config.yaml
image_size: 32
crop_scale_min: 0.3
horizontal_flip: true
arch: "repvgg"
hidden_act: "elu"
depths: [2, 4, 4]
init: "torch_default"
nesterov: false
batch_size: 256
epochs: 31.5
weight_decay: 0.0
adamw_weight_decay_other_params: 0.01
Rows from block 2 of a small self-supervised image encoder, named by matrix and row number. Rows with one number belong to one channel. Each number is 128 + 24 x the weight over its row's rms, rounded and kept within 0 to 255. All counts start at 0. Numbers have three digits each.
After each channel's rows are labels from the 100 images, of 14848, where the channel reaches its highest value: "top examples" is what is common among them; "peak on" is the class under the peak. Only what is clearly more common there than usual is listed. The data: simulated stained blood smears.
# c3: 3x3 conv, stride 2 (model.blocks.2.c3.weight, 160x80x3x3, each kernel summed), inputs 0-79
# c1: pointwise conv, stride 2 (model.blocks.2.c1.weight, 160x80x1x1), inputs 0-79

c3.4:137138128140157113114187111132103136097128127100093139102137133137099154135110110081145114099130129098102136129119125103142154140057124105119118127143122129148128148147139128114107078156123088108134125192163085190128136125145161147129157116
c1.4:134118117110127125105157131158118152132141111116111104116116125127103142115145100069118106124151098108104130126131130064125146144062144140131159096120132145150159134151097137139141100167104068112128155155159093161122169147117135130149177152
top examples: lobed nucleus; two lobes with orange grains
peak on: large cell

c3.38:107151148126156101115159126146168152130149119154110122145150155153187123127096141141079161122145095119117129107164111089124156091085119107085092153161116096111137131159071109116158138122136131133131113115105167113149109124143122148109115101
c1.38:097119170128155107089139089090141142137126124156106143169119121129185112139134075126127163100156109118135112139159122117157155138105123098089157120126120096143133120141143130121100143132146087152144155100155124108140079082174120142141098145
top examples: crowded; spiky cells
peak on: small cell

c3.2:145127125136104124129134101131107115127072156083133109144117137107087065104133108147145113175140159164083121140113133114113151126129071093164125140139129079092132092094099115141122118108150131148127148159085115120160147141140145129134144110
c1.2:134086128111140147131139133117123116112126144129133132171136137126125102141109084129145083150115133190071155124119152092114152138130126083127164140163168107047109113082153111144120121123151134155099156137103159119125115139113150121115149114
top examples: crescents
peak on: small cell

c3.79:104143172142148150128126119140141118108172090104088090130142109163116122141136173082133132098106135151092139096127125100149106117105091151149127088131140143090123121081112123126119145151107095134086137123191130121144125134157131095144094099
c1.79:106139139140123140143109109137174118089147103077065140145127088144140116092105154059140140105112115121124140103113146130163121118114137129135138111124132152094141084133138124130133153160105098145086160091149111154142095112150133133173120094
top examples: dark grains
peak on: large cell

c3.99:072114141080109144109100138113128102127144077159089114119060106128140186141120137116138128121105132120087125136089155133139150097109130099158147130112101117161149121163112116129138133109146100098119104122091134160170099131136135146157132134
c1.99:150064136142126154136125110145147114128135154148103139136169121132122116096097121160068143182116115163150113133108098123123133126122126078133120122111185118145136136126145127149097112142153113189085145125116102131140104130104083152121131088
top examples: crowded; crescents
peak on: small cell

c3.21:129183123132152123149153147147087144167152101096123084112137149109143119148109144124144114089125145128113145111150131120114093125139155120100150180100124111116119124132090115136167106122150158081137112124167170121058096102106123110133137102
c1.21:152133106110132104124106129118103128137111117083101114087099116109127153132092139175106151096125127113164089118114121106138125093137145144113100109113137150124109090152121091130140117136078086093151096126172125083083112165111089135134166116
top examples: crescents
peak on: small cell

c3.31:141163135113135128075116105077076149113154109179134135103134162128137144136147127138125144157161090109099126103142109156108118106138156108157130142128108147140148157150153116115082154113174144158113120137149168170174138158124102111144119130
c1.31:119122118121136158091159126085051147115138115143121135114111162137136129117124131157111168150158140117121130180150112154141141081131127114137122157149091147150165142141122087114080133112162132138134111142130181164151158115159117148113108098
top examples: dark grains
peak on: large cell; nucleus

c3.104:136101119142160126141158102163120139114155134161086154100164132136127132120097163124148157086125150116111132060146124080148119107095119122172151135127066159165125075126102143136133125140112120125117116143151106160121088137102125124106124116
c1.104:149102161119130143142145109168141131104138110151076166115142102130127138125123147148121146095107116106138161068151126084100116093111120151153132119105087137107131058145146136145118120139092182103114100137144082148120101123125133131096111133
top examples: lobed nucleus
peak on: large cell

c3.112:143112114116100136117080126150128110142130117140125153153133095112071101149147141118170111104120097130104116097117151166084101160137124141159161113150106077165101178105124143109134157102129142108119159118130117082170108102124161128127109138
c1.112:098124138099105103146093143148112103101113109104109125148132084105111088143158124122143129095112142159126119104143135143123042125125136126154140139158134113127086122100142118079144134132157113106125137142104105073166121119119161165103102092
top examples: dark grains
peak on: large cell

c3.119:116119074113124114129165141124142159126147094163099169101127170137093117130159109140124146081105129108170128148163154144143124138126130129078104126146137123097110145126108182129158103127134139101073138119121163132090135130122107101181116119
c1.119:111132095138112136156131126145112126157126108161076171131055127127122137154147108141112140080134139111172140140179149140127124134117136134108082105161160103100130139118139189129167112121082123145084115115116120133111141135124096113118096130
top examples: dark grains; crescents
peak on: small cell; large cell

c3.114:092113119151118150131090159142104133112126111129103151136145150128131081126139146150177117142133116104155136095123160157163146141116169118161160133179131115125148122093113083117112125121080090143164133117158116106133160139128118154115073081
c1.114:136113124117134122122112134114129119132090151149158116158145103130091134121124140132152169121116145122118147164092147130118082127121127091085127142052125156130156176100114149137116129122109169114119115138091123125160078075139129084120167159
top examples: dark grains
peak on: large cell

c3.7:108111156118127153110134124137121132123128127110129156141094094090137167116114147138096132065137150145069179074079138144149151129129099143167135141140102153132078127126119131150112093140121133153102125105101166108125120144120155142143085155
c1.7:126086133124141131142146129107115160124135151108098160123106085083144164108088149123092131100141132152107173081096120149117106136147100104156167167125132143127115131166123153118114106146105124111081107108109135125127141180120135125114071160
top examples: platelets; dark grains
peak on: small cell

c3.128:109105187124115111151131143083096129111094119091131090147126127072142131099119173138129172130109070127154147130122115151127155086151128114152135094098112140126109161131168147101145114127120148139095081131108117162135124128139145111152155142
c1.128:110136194131133106149149098088108141136118110111159121127152122093137133085112143145099225119136052130115120151112127146149148133140101101147094115115135142125116153114162141105134117158136158136108122136138103154134135123159124114145133131
top examples: crescents
peak on: small cell

c3.159:143134157127129092113136153121108119128118126125119136149105146095178149118124155109163148146102098123080190143123102178091156104129095135159126112099115142123165082132110094094123083147104153127139105144172150115120121102135127135086136134
c1.159:177092204131156096126155134091101166126123119105129152132129155121150158113122142146126149174121117105107147138112098141083155128131118137166130098122108130142172076125133110077103096129133145116142093111142132144121133149144167137106123143
top examples: lobed nucleus
peak on: large cell

c3.67:102069134111156116140157100134114133131113118136130174156147125085134111159139140099107139118113125130106175113119159098149161104125106152177160105087108114104151157107138175122116094122156119109088107105107128133097098092154105108116142131
c1.67:154168138119149113149152134118117144127115132151103146151125128103142129145140159113108125110160141140132138141157126139123147111106137141025132125147059100129164124128138140103144149163097085117110109126119108155078129087167130121128123158
top examples: crescents; dark grains
peak on: large cell

c3.100:145113095155145105076129121062151158116118092111103141138125143100132161130061128135131146120101109129114162128141132103112162116118174128153142064102117146166120119141141108102138148130121088146144117128124141148124117119143140148121186152
c1.100:137141166123122134091134117083155147122118108092117129131110118095138167145098123141127163128091103118132154162169142085142149148146175137153140126114137150137101146121139089095123110134117079137116150122143131139115127104159142151127182204
top examples: lobed nucleus
peak on: nucleus; large cell

c3.118:146121119158100111147087112162142144139145099109153164101158143157202112112091143143142130115112139128121081129125106152105119107105121116122131140115124200137138149168146118110114112147142087108164107089176125129096124137131132138144123093
c1.118:111106098150123096107186121134130113091138171106133089147148086119108159161129137144103161142136128106114171151144117127098098134132129129105117150091114066120119104093120161140143159134126157148064135132124116118118108123102151088141110137
top examples: dark grains
peak on: large cell

c3.61:153124122133132106119151121109143153119111137148111165163142117204119103120129120145113117119101145113120099104138069121130139129111131154107097176112107129129115102116123148118170154122145100129080186130105112141147127086122163088086119165
c1.61:098099169130119108126137110142129144102105100149144101110153108076147129151133072123113120131147098144120093138126123144139059114101140139183086104103130153157135112173125124133117125131131106124139164126120093134127104132118083168132119076
top examples: dark grains
peak on: large cell

c3.88:072157137107094185091085101082139100133086083145104136130148132112136130136146144156096121127164113108106140116146118152111141082148119139154091120112127130183140140131127159143126123130138145074111110163142139144117123112137143104113156106
c1.88:065162129129114165122120082113120099100120085117158142111143115124118112136161138133098114137153149151154140125144104101140115099120131136151053099108098130179118150129096114139162151144127136109133128172136120135112154156107138090108170116
top examples: crescents
peak on: small cell

c3.59:130139107130116123111135108101121154105215126101123053119147118115114130114104116150110130117131138117118116043159142114115181116123134161079131125108129117161149122128121132098109118110135164103105111133156115132115119122111134113138088119
c1.59:121144092136086143145131137170121120137174125137141107154112121141127114092137121129091153148136117137158131086133125129082134104118147152125137103151101140143112128117068108124174137183131156103107124147129137110156132171078139110062119101
top examples: crescents; kidney-shaped nucleus
peak on: small cell

c3.48:125155159111151141129092126126116104120021120138133137132149118121095072115140136134148128119126154140137108140122113124165146124106141117160148159130112120147121153158127123122116112131101124123123132102034124144174120124133091130110128122
c1.48:138146163148112135120084119149156106101069123160111087151123080123138080113115128117155122142127118117137134131145114131101152107139154102150155111126151083138160123150153136113123103144080127136124155106052098162150157132113110143113142110
top examples: crescents
peak on: small cell

c3.105:159096137106058128153125135122108147125164135113141138088077124125130122098125119164111116110132131098137117109116151125133143127132121163130126148156152105105106094133077144113147123175133106180129123119136133125140143183064089135121112090
c1.105:078153131143192147138134098156145109121134105115128085158162128101126111121130150132146139163122110127095133138136126148169107133107144061122107106091107135139134140128162117146115114091134132082121133131135108117110108058176148124140123150
top examples: dark grains; crescents
peak on: large cell

c3.14:157057120150110128130151173144119096148076144121140162104085142177145136128118114133116127116145122094130131122128132114093146139109156114134112129162140145106142128150103149128115133121129064083128133163093129162090127111101097119094110157
c1.14:142063141149110143104119176149152096111106144121129114116094127146119113149129127117097134097150128121122120145127094089125149155108154103160118159114151114109180123154090143134125103138126078098126145109106112142129187174098100107124098107
top examples: lobed nucleus
peak on: large cell